config.toml
model = "audio captioner"
dataset = "synthetic speech, music and everyday sounds put through simulated rooms and audio effects"
train_examples = 39062
n_mels = 64
hop_length = 320
input = "log_mel"
spec_augment = false
win_length = 400
tokenizer = "word"
vocab_size = 36
encoder_arch = "vit"
encoder_norm = "layernorm"
encoder_norm_position = "pre"
encoder_activation = "gelu"
encoder_mlp_ratio = 6
encoder_head_dim = 32
encoder_fused_qkv = true
encoder_bias = "none"
encoder_qk_norm = true
encoder_parallel_block = false
encoder_inner_norm = false
encoder_drop_path = 0.05
encoder_patch_size = [32, 4]
encoder_layers = 8
encoder_width = 256
encoder_positions = "learned"
encoder_register_tokens = 4
fusion = "prefix"
label_smoothing = 0.05
decoder_width = 192
decoder_layers = 8
decoder_norm = "layernorm"
decoder_norm_position = "pre"
decoder_activation = "reglu"
decoder_mlp_ratio = 2.67
decoder_head_dim = 64
decoder_fused_qkv = true
decoder_bias = "all"
decoder_qk_norm = false
decoder_parallel_block = false
decoder_dropout = 0.05
decoder_inner_norm = false
decoder_drop_path = 0.05
decoder_positions = "rope"
decoder_prefix_bidirectional = false
decoder_connector = "linear"
decoder_tie_embeddings = true
init = "kaiming_normal"
residual_init = "scaled_by_depth"
optimizer = "soap"
beta2 = 0.95
lr = 0.0011
beta1 = 0.95
shampoo_beta = 0.95
eps = 1e-08
precondition_frequency = 16
max_precond_dim = 1024
one_sided = false
adamw_lr_other_params = 0.0026
grad_clip = 1.0
steps = 3200
batch_size = 64
epochs = 5.2
lr_schedule = "cosine"
final_lr_fraction = 0
warmup_steps = 160
weight_decay = 0.4
adamw_weight_decay_other_params = 0
Rows from block 5 of the text decoder, named by matrix and row number. Each number is 128 + 32 x the weight over its row's rms, rounded and kept within 0 to 255. All counts start at 0.
# proj: attention output (decoder.blocks.5.attn.proj.weight, 192x192), inputs 128-191
proj.50 [172 204 135  88 119 117  94 116  84 119 126 127  98 132 175 148 152 121  83 104 158 146 139 154 171 159 143 141 139  95  86 163 143 139 162 116  81 110 141 123 167 121 103 136 143  89 122 115 149 154 130 111 159 114 154 121 138 158 148  96 147 180 194 159]
proj.51 [110 125 160 136 116  70 136 158  66 114  91  90 133  91 206 134 151 171 114 165 165 132 140 171 113 140 143 172  93  96 117 111 176  81  89 187 127 133 111 112 121 121 116 192 113 154 125 180 171 175 166  91 193 145 139 140  65 157 142 135 171 102 110 215]
proj.52 [115 101 104 116  85 117 125 170  54  98 111 104 157 153 126 137 211 150  63 111  84 106 141 188  82 141 179  80  82 141 157 121 140  66 149 182 136 134 115  88 141  86 102 108 100 163 174 105 107  65 106 101 124  92  99 138 120  87  71 139 125 149 112 129]
proj.53 [ 31 146 125 142 146 127 170 160  88 160 125 134 105 141 101  98 122 111 145  80 112 102 144 165  98 183 124 137 124 105 125 205 135 145 155 195 182 104  89 100 115 149 121  77  92 108 119 142  77 142  95 150 116 102 134 116 126 146 181 134 134 131 134  97]
proj.54 [171 170 147 100 164 135 138 111 161  77  93 100 165 124 109 134  86  82 158 190 140 125 126 194 145 153 130 140 140 117 128 154  95 111 149 105 132 113  67  89 148 141 108  72 145 121 115 137 132 168 158 170 115 132  87 138 121  69 134 161 182  80 141 144]
proj.55 [107 145 203 165 119 163 119 128  83 170 172 115 165  99 129 143  84 165 138 113 111  69 159 143  93  73  90 149 105 150 129 137 123  92 143 143 151 168 137 146  98 107  90 175 160 131 155 103 132  94 120 105  89 145 125 122 144 201 105 148 186 176 148 157]
proj.56 [ 97 156 110 110 181 129 102 115 104 180 109  99 110  61 123  93 166 143  60 116 173 128 106 180 136 138 176 136 132 137 121 210 102 110 136 107  59 173 161 130 114 134 138 130 135  98 155 111 170 161  91 133 109 157  65 128  58 106 120 103 109 122 116 130]
proj.57 [150 179  56 138  86 107 144  87 132 117  96 139 116 210 163 176 152  75 162 161 164 169 119 174  99 123 124 144 105 142 138 130 129  60 101 184 112 140  95 145 151  53 129 143 159 128 128 167 167 135  90 139 144 125 145 154  71 171 130 119  70 115 104  62]
proj.58 [113 102 103 148  94 141 133  92 113 145 128 137 112 153  65 104 146 154 127 173 159  82 162  81 170 162 125 155 101 150 149 102 119 166 209 140 117  86 121 131 193 120 157 132 137  94 137 182 133  95 132 128 100 127 116  87 147 197 107 124  98 172 127 101]
proj.59 [152  49 131 110 139 116 120  81 136 129 124 136 142 137 177 161 114 113 150 146  97 105 127  89 132 150  96 108 134  94 105 186 128 133  99 131 128 107  92 103 122 133 118 109 129  98 116  88 166 158  60 106 152 151 153 168 111  90  93 130 122 128 175 182]
proj.60 [119 134 165  87  76 164  92 100 108  50 155  82  89 117 125 160  99 181  88  90 147 135 150  82 133 170 142 132 118 190 113 127 103 113 149  94 127 158 139 132  73 127 153 124 109 119  94  93 113  81  89 114 175 129 176 104  64 160  96 108 134 145 100 148]
proj.61 [118 118 162 189 124 101 134 152 201 128 126 146  52 187 169 156 129 190 114 128 111 114 168 196 134 199 165  82  90  97 125 138 149  82 145 131  96 163  66 144 134 131  80 130 144 182 167 139 142 104  60  99 133 171  96  92 147  68  86 110 126  71 144 108]
proj.62 [165 129 128 110 161 166 171 155 168 141  86  62 121 126  88 111 148 151 134  79  96 106 153  76 128 130 176 117 129 164  94  88 136 161 160 174 105 135 108 130 100 160 112 125 178 139 118 108 115 135 125 170  77 156 129 140 184 173 103 149 102 127  90 103]
proj.63 [105 122 166 174 136 155 145 168  82 146 162 125  69  95 182 134  76 161 123 103 121  87 152 155 192  65 159 184 143 199 122 129 107 169 152 101  79  75 113 167 108 192 195 166 143 139 151 140 157 110 101 154 108 153 153 130  95 130 119 122  80 117 154 118]
proj.64 [ 99 147 127 150 168 101 120 113 192 144  83  76  92 150 226  95 117  73 111 112  86 120 111 143  58 130 150 101 154 118 135  88 153 138 116  93 115 165  76 108 220 103 160 164 165 164 104 201  57  67  99 147 131 145 174 126 101 146 153 104  54  84 156 127]
proj.65 [ 62 125 133 152 174  44 147 188 108 135  92 104 109 150 129 117 156 123 163 118  95 117 104 122 152 179 126 111 118 107 150 151  85 141 125 155 202  61 167 130 151 102 176 146 132 175  85 160 178 171 104 169 114  99 147 132 165 150 131 122  93 140  82 104]
proj.66 [125  79  92 107 168 109 130 146 155 165 121 132 166 173 143  92 142 118 117 152 120 134 193 110 145 171 157 118 137 118 109  70 115 186 165  98 146 108 119 130  65 117  69 159 120 156 109 120 146 137 148 119  65  84  73  97 128 169 129 126  60 134 184 133]
proj.67 [126 139 101 115 170  75 132 165 127 105 144 108 144 153 101 122 188 184 104  83 178 117 182 119 152 122 173 161 166  99 104 116 156 144 113 144 182 125  77  78 179 139 142 132 114 199  93 153 147  63 109 181 164  68 141 135 129 165 137  54 116 134 167 121]
proj.68 [102 127 182 125 139  96 119  97 127 142 122 123 125 131 122 130  86 146 120 213 132  89 140 139  82 138  65 143 133  92 132  90 104 137 133 125  91 124 155 146 133 109  46  77 122 111 104 124  69 167 167 101 155 167 110 108 127 109 103  97 105  43 172 104]
proj.69 [143 146 162 104 114 115 137 113 107 129  74 105  66 140 200  86 107 152 162 134 195 100 125  86 169  89 135 133 115  88 173  94 185 134 150 160 133 129 138 192  64 113 128 167 129 136 149 124 158 119 122 115 129 115 128 143  91 171 111  75 127 152  47 147]
proj.70 [142 118  96 188 120 174 103 146 117  88 134 163 126 110 116 153 120 152  74 119 109 157  86 143 141 145 119 119  87 161 137 142 146  77 163 100 140 124 134 150 116 176 135 146  84 124  91 133 133  36 132 106 111 101 180  99 203 158 134 109 176  67 136 110]
proj.71 [140 179  84 137 147 143 209 119 164 122 166  87 102 139 179 102  95 147 106 139 126  98 150 101 137 169 138  57 122 127 148 147 135 103 157  87  63 149 159 102 137 143 120 125 142  98 178 143 111 114 176 116 157 147  94 158  82 123  98 105  72 117 136 111]
proj.72 [104 122  98 107 172 123 112 117 135 165 102  69 148 100 126 129 113 123 112 144 130  98 151 167 103 139 146 124 168 103 109 140 119 106 102 166 101  59 104 137  84 106 103 102 130  87  74 133 180 173 224  78 143 145 114 101 141 100 127 161  88 115 116 153]
proj.73 [171 141 138 110 147 120  82 130 121 120 125  73 102 136  69  77  84 141  80  74 127 191 134 146 181 127 139 108 141 131  97  75 109 141 124 106 153 129  99 128  74 140 160  68 188 114  98 126  74 135 128 158  89 127 102 102 144 137 161 159 135 138 140 117]
proj.74 [193 162  87 137 128 145  37  80 145  87 145 121  97 165  98 103 167  85 140 100 147 163 160 173  88 139 103 155 153 115 160  86 175 129 141 103 154 123 134 116  94 115 120  60 143 161 121 104 128 114 135 163 146  57 150 153 169 107 156 145 144  96  88  92]
proj.75 [127 119 118 164 139 105 129  96 112 121 121 141  69 103 203 118 118 129 157  95 110 129 131 179 150  79  91 134  87 138 105 189  75  69  98 138  92 103 111 134 177 114 122 178  84  73 146 175 151 125 100  99 111 109 132 106  84 135 174  74 171 128 157 116]
proj.76 [147  86 102 156 192  54 126 115 181 164 147 113 128 182 106 106 153 142 150 110  92 106 137 143 155  81  84 136 131 118 124 123 136 117 148  72 196 109 189 137 122 142 132 105 152 130  66 129 128 172 130 118 110 147 109 148 135 116 143  36 175 121 156 156]
proj.77 [144  76 156 121 122 117 119 144  89 102 151 145 114 152 149 138 138 109 105 107 125  57 118 118 136 158 135 116 134 128 112 107  86 179 126  59 119 105 168 138 114 101  88 135 129 164  85 131 129  63  73 124 163 154 119  92 169 106 105  96  79 134 176 108]
proj.78 [ 92 106 126 101 114 190 110 146  95 119 106 164 166  85 114 180  77 110  99 111 154 165 147 177 139 103 116 134 130 129 158  89 122  96 117 102 163 200  28 181 108  83 117 119 127 116 133 120 149 135 176  78 155  89 119 202 100 112 141  88 197  90 170 182]
proj.79 [113 151 167 135 133 146 159 133  51 133 115  97 115 136 199 161  88 107 138 161 116 124  96  88 129 163 113 163 181  62 135 138  96 102 103  63 146 149 126 123 136 116 140 131 103 126  99 133 146 112 145 150 132 182 126 126 129 143 121 175 179 144 112 166]
proj.80 [ 91  90  97 183  89 153  66 114 152  82 147  90 146 146 167 152 106 164 133 176  86 167  51 148 102  92 103 151 142 138 102  68 156 146  73 104 137 148 100 180 113 175 156  89 146 107 126 157 120 133 129 155  69 116 107 185 131  89 176 153 151  82 130  89]
proj.81 [158  91 113 151 112  74 121 111 161 109 110 168 155 163 180 184 137 100  87 155  95  83 134 189 139 125 102 113 121 108 102 191 151  87 135 165 110 123 102 146 168 154  85 120 116 154 139  69  86 109 134 101 135 241 165 111 149 116  64 151 174  82 114 176]
proj.82 [178 148 133  83 110 112 142 118  73  85 144 100 119  94  75 162  97 142 173 135 111 160 162 103 109 159  75 149 124 104 147  81  94 149 147 109 162  88 184 128 123  91  72  75 161 167 159 196 140  70 175 156 108 169 127 113 118 129 103  86 162  91 152 176]
proj.83 [199  71 132 102 152 109 114 146 114 189 117  97 172 221  89  86 140 142 143  94 100  76 138  99 141 102 154 151 180 126 105  89 143 112 174  99 159 109 138 106 157 116 173 146  74 123 107 141  92 131 147 138 153 175 157  98 107 138 147 102 163 119 112 164]
proj.84 [168 124 129 139  86 147 105 100 192 102  52 105  98 151 139 159  90 190 148  58  92  93 179 117 120 118 102 136 131 139 129 130 108 108 134  95 144 155 100 169 134 131 169 179 185 122 153 151 127 163 149 186 132 111 172 119 159 101 134 148  78 116 201 130]
proj.85 [ 72 129 161 165 127 181 128 105 147 144  61 105 107 160 165 128 122 128 139  90 183 123 126 147 104 166 123 101 119  99 165 159 130 138  80 114 117  93 129 174 104  75  92 163 104 181 104 158 113 162 106  96 116 119 128 143 176  55 157 154 145  99 180 102]
proj.86 [172 121 124 187 129 153 159 117 171 174 158 140  29 131 115 143 152 105 108 123 114 157 150 155 161 108 120 165 143 146  59 157 187 175 128  82 133  97 104 160  64 143 175 110 104 181 150 139 133 113  76 120 144 101 120 189  91 129 111 134  83  91 172  98]
proj.87 [106 140 156 151 151  85 101 112 171 114 131  69 153 127 136 100 103 170 124 160 119 142 182  68  82  85 149  98 136 103  94  76 142 135 101 138 138 117 135 104 125 190 118 109 162 113  95 112 114 174  99 139 140 158 121 157 145 164 116 144 130  83 106 170]
proj.88 [ 86 113 142  70 117 149 139 107  71 149  97 121 219 134 136 113 153 161 110  80 158  91 151 141 119 178 164  57 111 142 109 139 160  81 153 171  90 126 100 109 114 203 103 128  84 132 143 123  93 160  95  96 157  89 133 129 169 109 103 177 148 110 138 182]
proj.89 [115 151  85 182 104 201 161 182 174 147 102 155 128  84 126 189 160 172 102 150 120 104 149 187 162 109 133 115 121 136 156 110  71 135 100 117 151  62  82  86  70 136 160 126 152 110 125 151 153  81 141 186  44  88 117 175  91 176 122 127 110 163 126 123]
proj.90 [125 138 137 164 134  92  30 160 114 128 117 115 108 154  80 103  80 200 167  94 120 103 152  89 170 135  56  99 104  84 185 122 144 124 132 110 131 125 146 104 154  88 122 165 135 117  73 113 123 122 133 113  73 127  79 136 148 193  84 131 177 167 162 127]
proj.91 [160 180 108 103 100 175 165 187 144  97 170 141 113 139 150 145 121 136 103 152 120 123 183 118 136 158 165 116 169 194 117 115 124 142 112 144 102  77  99 148 127 139 161 157 128 154  99 120 131  68  95 131 146 123  97 140 156 142 164 104 121 169  86 183]
proj.92 [115 141 156 126 197  56 107 156 138 156 124 132  99 139  85 107 123  80 119 160 139 123 107 148  82 121 168 169 109 113 143 125  83 128 135  73 173 104 104 169 109 137 122  99 148 147 104 131  55 101 160 139 115  95 129 109 152 133 127  44 136 125 138  54]
proj.93 [136 109  49 140 125 132 140 112 120 187  88 105 131 127 149 142 160 112 133  97 130 136 177 172 156 109 155 118 135 115 172 115 182  67  90 117 116 147  92 103 105 131 126 121 135  98 179 181 114 130 119 114 106 122 151 172 105 123 153 137 121 110 175 155]
proj.94 [126 167 116 167 188 126 125 112 104 150 140 104 129  94 115 108 122  72 170 126 108 111 117 130 108 144 147 172  99  69 136 114  44 120 125 125  86  80 115 158 120 100  89 137 148 166 162 125 117 180 116 138 115 173  94 123  88 102  46 142 195 131  76 145]
proj.95 [138 137 161 126 134 121 151 176 144 139 119 115 148 106 144  88 124 127 148 136  74  81 170 145 155  98 173 139 132 121 143 156 101  93 109 126  69 193  87  87 152 179 194 140 171 138 160 158 144 161 173 103 154 121 129  99 165 135 124  96  87 137  94 140]
proj.96 [131 144  83 118 123  73 143 115 132  96 120 107 112 130  46 160 208  85  83 113 125 134 151 125 135  77 176 135  69 136 114  94 175 133  77 120 134 153 161 136 158 112 159 198 112 191 227 122 140 142 114 101 127 138  99 132  71  96 145 147 169  96  90 130]
proj.97 [183 136 145  97 155  60 121 126  84 117 103 133 169  84 167  62 138 136 150 119  87  82 103  95 135 185 201 170 132  56  77 131 111  74  56 116 112 113  82 118 169 105 129 146 150 136 156 138 134  77 160 142 120  71 132 103  78 167 184  90 112 127 104 139]
proj.98 [115 153 118 152 167 133  85  98 147 124  72 181 132  96  50 150 153 116 148  83  90 144 112 115 159 148 109 120 170 119  96 107  75  93 131 151 124 103 143  78  99  50  67  96 138 100 116 115  99 130  94 129  94 165 117 149 162  96  85 134 169 129  64 154]
proj.99 [120 125 142 147 160 111 172  92 128 154  97 149  65  92 157 158 147 114 170  62  74 165 200 124  78 153 188  75 131  92  81  80  91  88  67 122 124  77 111  74 136 134 136 157  31  67 107 150 111 152 101 132  87 108 144  76 114 120 187 118 157 131  49 120]
proj.100 [177 106 167 128 128 132 120 102 124 104 129  99 135 149 115  83 122 154 153  70 167 185 195 164 153 125 110 201 142  87 129 146 153 185 148 123 185 126 119 135 151 109 104 139 101 146 131 106 124 143 118 101 117 116 143 181 136 144 133 171 104  66 163 101]
proj.101 [138 130  90 158 145  66 127 159  76 120 111 119  80 115 120 123  82 124 167 135 165 112 163 132  92  38 111 124 109 128 182 111 137 165 137  45 172  99 149 165 122 149 132  86 156 117 137 190 169 153 165  82 103 150 111 165  83 149  61 113 158 156 163 147]
proj.102 [ 84 178 136 108  90 186 148 178 121 170 145 113  65 129 155  82 164  99 170  81  79  86  96 131 158 104 153 177 107  81 131 122 172 145 148 120 167 141  64 174 168 166 121  64 111 135 125 118 125 129 120 147 163 131 187  83 155 174  66 156 112  98 163 163]
proj.103 [131 101 103 131 144 134 148 153  81 109  64 106  97  67 129 160 176  64 148  76 104 139 127 112 148 134 154 168 161 144 150 116 156  86 136 124 110  90  92  94 105  98 109 134 208 112  51 140 134 141  98 168 138  72 167 113  80 205 152 145 148 157 142 132]
proj.104 [113 144 105 135 102 133 105  44 128 186 165  63 178 143 117 164  70 143 119 151 136  79  90 101 115 144 113 103 147 117  91 139 125 130  78 110 111 118 148 150 184 121  83  88 112 102 143 126 102  59 146 139  56 137 114  87 136 147 145 173 173 149 125 140]
proj.105 [ 87 102 120 148 133 111 126 173  87 132 110 148 114 144 129 138 168 131  88  94  84 137 171 197 157  98 146 137 181 151  92 144 128  77  94 161 108 143 105  76 144 138 101 170 134  94 169  92  93 135 141  65 101 127 141 124 135  94 207 118 181 105 149  99]
proj.106 [128  89 149 102 130  73  85 212  97 173 124 135 132  77 107 100 141 134 136 129 161  54 127 105 148 111  46 150 134 181 108 170  82 163 208 163 155  91 139 172 110 178 162 103  95 121 138 137 110 138 131 132 127 119  82  91 193 177 124 144 148 120  99  88]
proj.107 [134 101 179  96 103 127 153 109 101 100 121 138  78 149 132 185 140 103 160 132 107 176 137  64 143 115 130 171 144 136 150 121 125  93 130 168 175 107 131  88 100 115 111  89 107  97 170  81 137 154 116 146 167  52 109 126  99 139 108 194 133 130  55 136]
proj.108 [ 90 108 160 120 109 143 163  76 125 139 114 106 149 109  79 135 130 170 125 102 146 126  84 138 166 186  67  92  57 171 138 144 160 108 185 145 145 147 138 121 173 121 145 140 103 104 143 112 164 174 131 121 126  64 108 131 157 141 101 124 114 192 109 159]
proj.109 [109 132 118 118 122 117 107 132  94 127 118 154 117 131 108 124 148 143 131 155  99 122 122 103 130 153 134 130 144  97 144 127 129 111  99 114 150 141 159  34  94 127 141 161  98 130 117 136  87  96  88 112 133 136 162 163 131 183 127 111 111 157 255 164]
proj.110 [134 152 114 156  99 162 177  96 148 123 124 196 177 102 122 113 115  82 125 119 170 153 120 131  77  56 123  83 165 124 133 217 109 106 150  78 109 160 141 106 143 163 113 141 135  84 131 109  94 162 176 146 185 186  77 133 122 111 132 122 157 149  92  66]
proj.111 [113 126 176 155 147 105 141  23 113 103 136 139 124 111 132  89 147 153 115  94 128 168 160  94 109 107 137 142 166 168  80 160  95 140 150 190 159 135  98 133 150 124 138 118 132 173 117 140 149 154 137 112 155 132 119 131  75 151 163 100 171  76 124 120]
proj.112 [173  77 101 157 120 158 140  81 137 128 114 167 126 108  94 132 130 109 134 131 134 180 136 195 147 194 119 116  52 147 151 192 107  84 118 112 133 130 163  94  69 154 143 132 109  50 118  86 125 110 130 121 144 102 171 131 114 161 105 144 148 154  94 107]
proj.113 [170 141 130 211 161 160 116 104 148  88 133 128 118 146 141 144 169 208 169 139 168 111  96  77 110 144  99 101 136 123 195 181 141 130 123 174  74 122  94 116 105 124 101 158  73 147 142 128 141 119 105 185 129 119  48 147 170  90 112 187 126 176  84 126]
proj.114 [171 145 204 161 169 177 147 127 120  90 164 105 176 139 158  77 103 108 143 127  88 173  64 135 122 135 121 170  92 159 171 140  77  85  91 147  63 187 132 148 126 118 193 173 102  95 110 161 131 151 172  83 122 168 149 106 112 160 157 158 118 161 132  49]
proj.115 [122  80 163 127 149 140  76 154 106  42 179  94 124 166 127 120 123  70 156 143 141 110 117 159 117 145  99 109 147 161  72 133 117 118  61  71 163 137 138 149  49 104  59 124 148 105 136 151 138 145 141 103 113 166 105 157 110  76 169 196  70  98  71 106]
proj.116 [110 168  90 160 150  97 108  84  67 131 158  88 134 126 158 122  98 149 123 166 134 119 197 111 125 118 133 132 145 156 158 165 114 144  83  78  84 136 121 183 127 138 126 151 123  78 100 165 116 125 100  91 142 111 125 130  96 150  88 158 114 135 134  99]
proj.117 [158 147 130 109 109 116 116 181 106 121 174 157 133 170 224  90 118 174 133 104  43 149 150 100 174 159 154 111  83 105 133 106 131  99 110  20  97  91 166 163 112 147 131 116 126 157 151 143 184 130 116 135 122 136  85 143 137 123 152  58 157 134 105 141]
proj.118 [163 122  93 117 105 140  95 148  83 161 171 196 109 114 153 121 136  46  96  88 147 158 126 138 127 233 173 127 166 102  87 158 143 131 117 138 102  97 149 193 139 102  82 117 113 129 128 140 126  93 136 119 124 114 103 122 152 124 137  93 111 143 155 191]
proj.119 [173 106  85 128 111 200 142 113 147 100 175 113  90 159  94 123 113 123 107 172 124 155 143 136  93 148 151 215 185 138 186  88 110 127 152 118  85 157 135  50 111 108  88 141 105 120 122 167 106 150 106  67 120 133 152 158 159 133 189 141  90 157  87  91]
proj.120 [141 128 171 210  95 111 135 135  82 121 140 131 125 100 112 149 143 142 145 140 140 136 117  57  99 154 113 149 180 195 109 139  98 171 156 159 167  76 127 141 116  45 112 132 122  92 143 177 131 123  95 179  69 117 136 121 184 139 158 131 127 192 103 134]
proj.121 [102 169 162 136  98 140  35 144 145 124 100  84 141 159  88 173 102 149 132  58 133 173 145 148 128 127 112 123  89 140 127 128  70  66 183 149 109  80 164 116  77  85 119  46  96 179  76 151 148 114 149 153 133 180 143  90 105 121 121 109 162  55 108 161]
proj.122 [114 130 125 171 165 142  87 192 132 154 135 127 131 123  76 100  92 111 127 145 125 127 138 184 128 130 204 106 135 136 133 149 107 131 185 137 120 138 126 122 125 128 232 158 130 138 182  75 108 124 129  97 127  75 151 139 171 127  96 152 152 182 125 119]
proj.123 [ 80 134 116  90 150 145 121  81 140 161  99  87 144 132 117  78 164 158 125 157  60 119 119  89 139 141  79 135 151 154  61 112 162 147 190 104 156 165 127 111 120 161 109 145 106 125 127  96  84 137 124  83 155 195 135  96 110 118 189 148 153 116  99 125]
proj.124 [134 126 197  82 127 193  83 223 183 108 163 182 136 111 147  61 132  93 163 142 133 151 102 106 159  98 177 111  96 144 144 111 115 126 125 122 118 115 115 122 178 141 120  83 158 125 138 150 113  74 142 150 108  85  99  94 168 119 110 176 163  80 164 143]
proj.125 [152 100 131 120 106 166 135 122 174 170 147 171 101 155  52 205 106 102  80 142 129  92 106 124 111 142  95 134  73 134 140 155 149 173 132  36 146 178  73 131 174 124 173 122 125 147 172 125  66 170 143 129 144 114 103 136 191 113  98 170 147 123 210 104]
proj.126 [147 109 132 177 147 144 151 146 104  96 112 112 168 132 115 156 180 152 150 127 128 103 121 172 160 152 129 172  64 123 126 136 105  67  38 151 178 103 151  89 181 101 154 174 125 124 119  95 202 122 136 100  95 106 189 188 141 152 202 190  21 142 102  99]
proj.127 [183 125 118 144 100 151  62 118 127  78 180  97  84 156 109  90 149 124 196 162 119 178 124  59 104 107  97 112 129 153  63 111 111 173 130 126 101 116 117 111  93  85  86 113 173 139 147  78 114 163 110 122 101 204 146 111 133 106 103 135  93 132  53 119]
proj.128 [161 146 130 197 201 178 132  47 101 174 111  70 124 106 111 112 143  93 116 123 155 142 106 119  68  91 146  93 201 128  83 109 125 140 140 164 110 146 172  95 151  92 148 107 112 148 140 105 156 119 129 150 124 142 172 131 160  80 130 113  87 125  89 151]
proj.129 [140 137 117 104 164 202 125 151 103 220 116  74 114 151 142  85 113 154 154 102 100 134  74 107 166 169 139 175 159  93 100 128 163 123  92 113 134 110 138 143 158 117 191 116 163 130  82 126  97 158 154 127  89 171 128  73 120 104 201  93 133 117 145 101]
proj.130 [103  73 146 165 146 174  93  79 111 117 108 146 202 158 134 157 154 141 138 141 107 172 139 118 123 133 129  86 127 149 114  88  91 178 122  98 141 103 110 171 197 171  68  85 145 134  79  61 133 115  77 145  97  80  96 106 108 195 144 126 101 172 118  73]
proj.131 [128  95 160 162 128 166  97 109 122  87 161 162 197 147 109 164 156 163 153 155 134 183  65 134 162 111  61  98 154 132 115 113 127 107 113 165 156 166  95 112 131  90  79 116 102 153  56 165 115  91 133 155 119  69 140 142 169 117 162 189 168 106 168 126]
proj.132 [160 173 111 168 133  77 130 152 138 125  70 172 156 140 181  81 219  96 181 125 158 102 116 158 115  66  96 136  38 129 166 142 141 134 135 149 147  80  76 124 116  78 143 157 123 167 140 174 146  85 128 148 141 106 133 167 110  96 115 102 139 165  94 122]
proj.133 [ 99  80 129 199 141 161 122 131  51 195 135 184 102 111  82  97 135  70  81 158 162  63 133 128 129  62 161 160 154  60  83 110 110 156 169  91 145 148 149 111 134 209 124  92 154 132 153 138 139  76 126 180 196 118 142 124 152 105 103 101 152  97 169 101]
proj.134 [100 129 130 184 118 195  93 125  95  54 152 152 107 144 145 136 145  90 119 161 192 135 134 120 115 110  94  98 182 125 164 186 132  88 125 126 147 178  92  88  77  95 110 162 140 161 166 111 149 161 110 165 113 165  94  95 107 160  97 179 165 158  96  93]
proj.135 [144  94 122  73 143 167 127 134 153 108 165 130 181 117 176  96  95 119 137 142 127  94 136 149 114 139 116  89 188 145 112  92 202 152 101 112 139 142  50 155 117 129 117  87 162  73 141 170 152 218 123 110 114  74 146  97 125 146 129 157 107 157 168 188]
proj.136 [190 149 171 125 128  92 185 107 129 103 119  96 152 119 164 124 143 147  69  65 108 119 150 129 103 136 141 115  84 114 158  89  86  93  98 153 148 119 187 171 136 146 155 123 170  98 133  98 162 134 161 107 143 134 127 167 126 111  85 114 195 147  65 181]
proj.137 [132 138 154 176  92 147 106 163 109 129 145  88 134 132  72  98  98 118 105  92 120 170 166 127  85 139 120 169  89 131 121 117 107  98 153 141 148 119 150  77 153 123  59 166 112 173 171  98 120  52 144 180  74  89 180 110 190 131 146  88 134 170 114 121]
proj.138 [126  54 184 109  70 140 107 108 168 100 171 137 141 177 102 188 136 112 130 102 141 130 143 120 133 135 144 180  97 129  96  62 121 166  83 139 171 158 102  56 136 159 172 136 110 142 108  87  99  15 147 144 139 101  69 115 153 121 115 145  91 148 118 112]
proj.139 [ 51  87 113 146 128 188 129 140 190 143 106  98 141 186 168 140  61 173 136 151 119 102  80 118 131 152 130 145 102 173 206 105 160 113 169 157 119  91 147 127 160 178 141 161  97 129 127 228 131  86 103 131  78  96 122 142 108 143 127 180 103 169 123 137]
proj.140 [135 122 119 146 148 180 148 166 116 101 129  90 105  93 111 125 109 156 152 135 152 184 105 122  97 160 186 121  96 126 109 127 119  74 121  85 111 159 149 101 155 127 117 111  93  87 110 115 112 106 173 166 200  95 190 154 141 161 170 143  97 156 123  97]
proj.141 [ 80 149  97  96  93 178  53 147 130 162 108 133 132 114 121 154 167 112 179 140 130 228 139  99 111  80 158 121 134 107 133 134 123 108 139  81 137 146 135  88 146  94 116 162 189 189 152 190 149 101 138 107 143 116 104 105 122 169 148 147 107 188 123 106]
proj.142 [113 135 119 188 137 127  71 147 149 102 107 137 134 141  42 119 133  92  82 130 183 187 113  92 164 181  70 174 139 135 222 116 116  89 147 129 163 161  97  81 120 114 134 116  86 150 126 104  92 149 113 150  53 147 116 155 108 142 124 221 123 119 102  69]
proj.143 [140 145  84 196 150 123 175 168 102 148 114 137  64 135 164  80 108 109  96  41 133 125 117 194 147 119 181 126 116 144 160  99 151 135 129 157 141  87  79 143 128 142 133 115 123 140 181 137 146 153 106 159 151 166 113 116  65 151 154 156 166 116 150 168]
proj.144 [ 97 157 152  99 156 185 145  87 130 187 161 126 125 125 118 151  63  97 155  69 113 148 131 140 114 153 116 112 123  84  99 163 133  78 134 155 112 204 102 124 176  91  92 128 147 144 150 132  92 146 163 118 169 103 117 199 142 123 107 170 155 133 132 140]
proj.145 [106 183 131 119 177 106  80 187 173 133 103  86 112 109 135 146  69  90  71 165  91 130 137 125 146  56  85 132 142 123 151 115 147 165 165 112 126 173 187 143 172 131 144 115 145 130 124 143 213 172 166  85 135 185 132 136 148 174 159 101  93 118 132 182]
proj.146 [134 133  81 149  82 153  94  90 132 155 141 198 140 124  91 174 143 142 141 116 181 132 133 149 146 121 167 175 162 147 124  49  97  75 133 141 176 128 111  87 129 131 147 107 181 185 141 131 115  65  73 117 158 103 131 104 115 103 128  91 121 149 123  48]
proj.147 [164 161 162 154 129 133 165 143 137 126  91  94 174 116 135 185 128 139 115 162  96 138 140 145 119 149 125 107 101 177 112 137 145  64 140 164 159 118  63 146 123 108 101 138 141 135 122  92 158 154 163 124 100 156 145 131 109 211  95 183  88 126 158 106]
proj.148 [ 74  85 172 158 125 138 133 151 134  92 157 117 168  94 145  80 138 187 125 119 107 165  96  74  88 152 133 135 190 103 137 160 174 172 114 111 106 129  84  81 157 182 123 108 124 139  96 128 109 164 119 167  93 121 131 118 159 149  98 134 159 156 138 131]
proj.149 [179 157 140 112 131 185  88 124 114  86 106 158 142 164 100 137 194  96 153 148 169 113 128 144 138 149  71 208  74  71 111 168 119  95 161 139  91  98 115 137 106 128 141 148 136 158 223  79 130  77 126 108 157  48 101 127 149 107 112 133  66 121 140 128]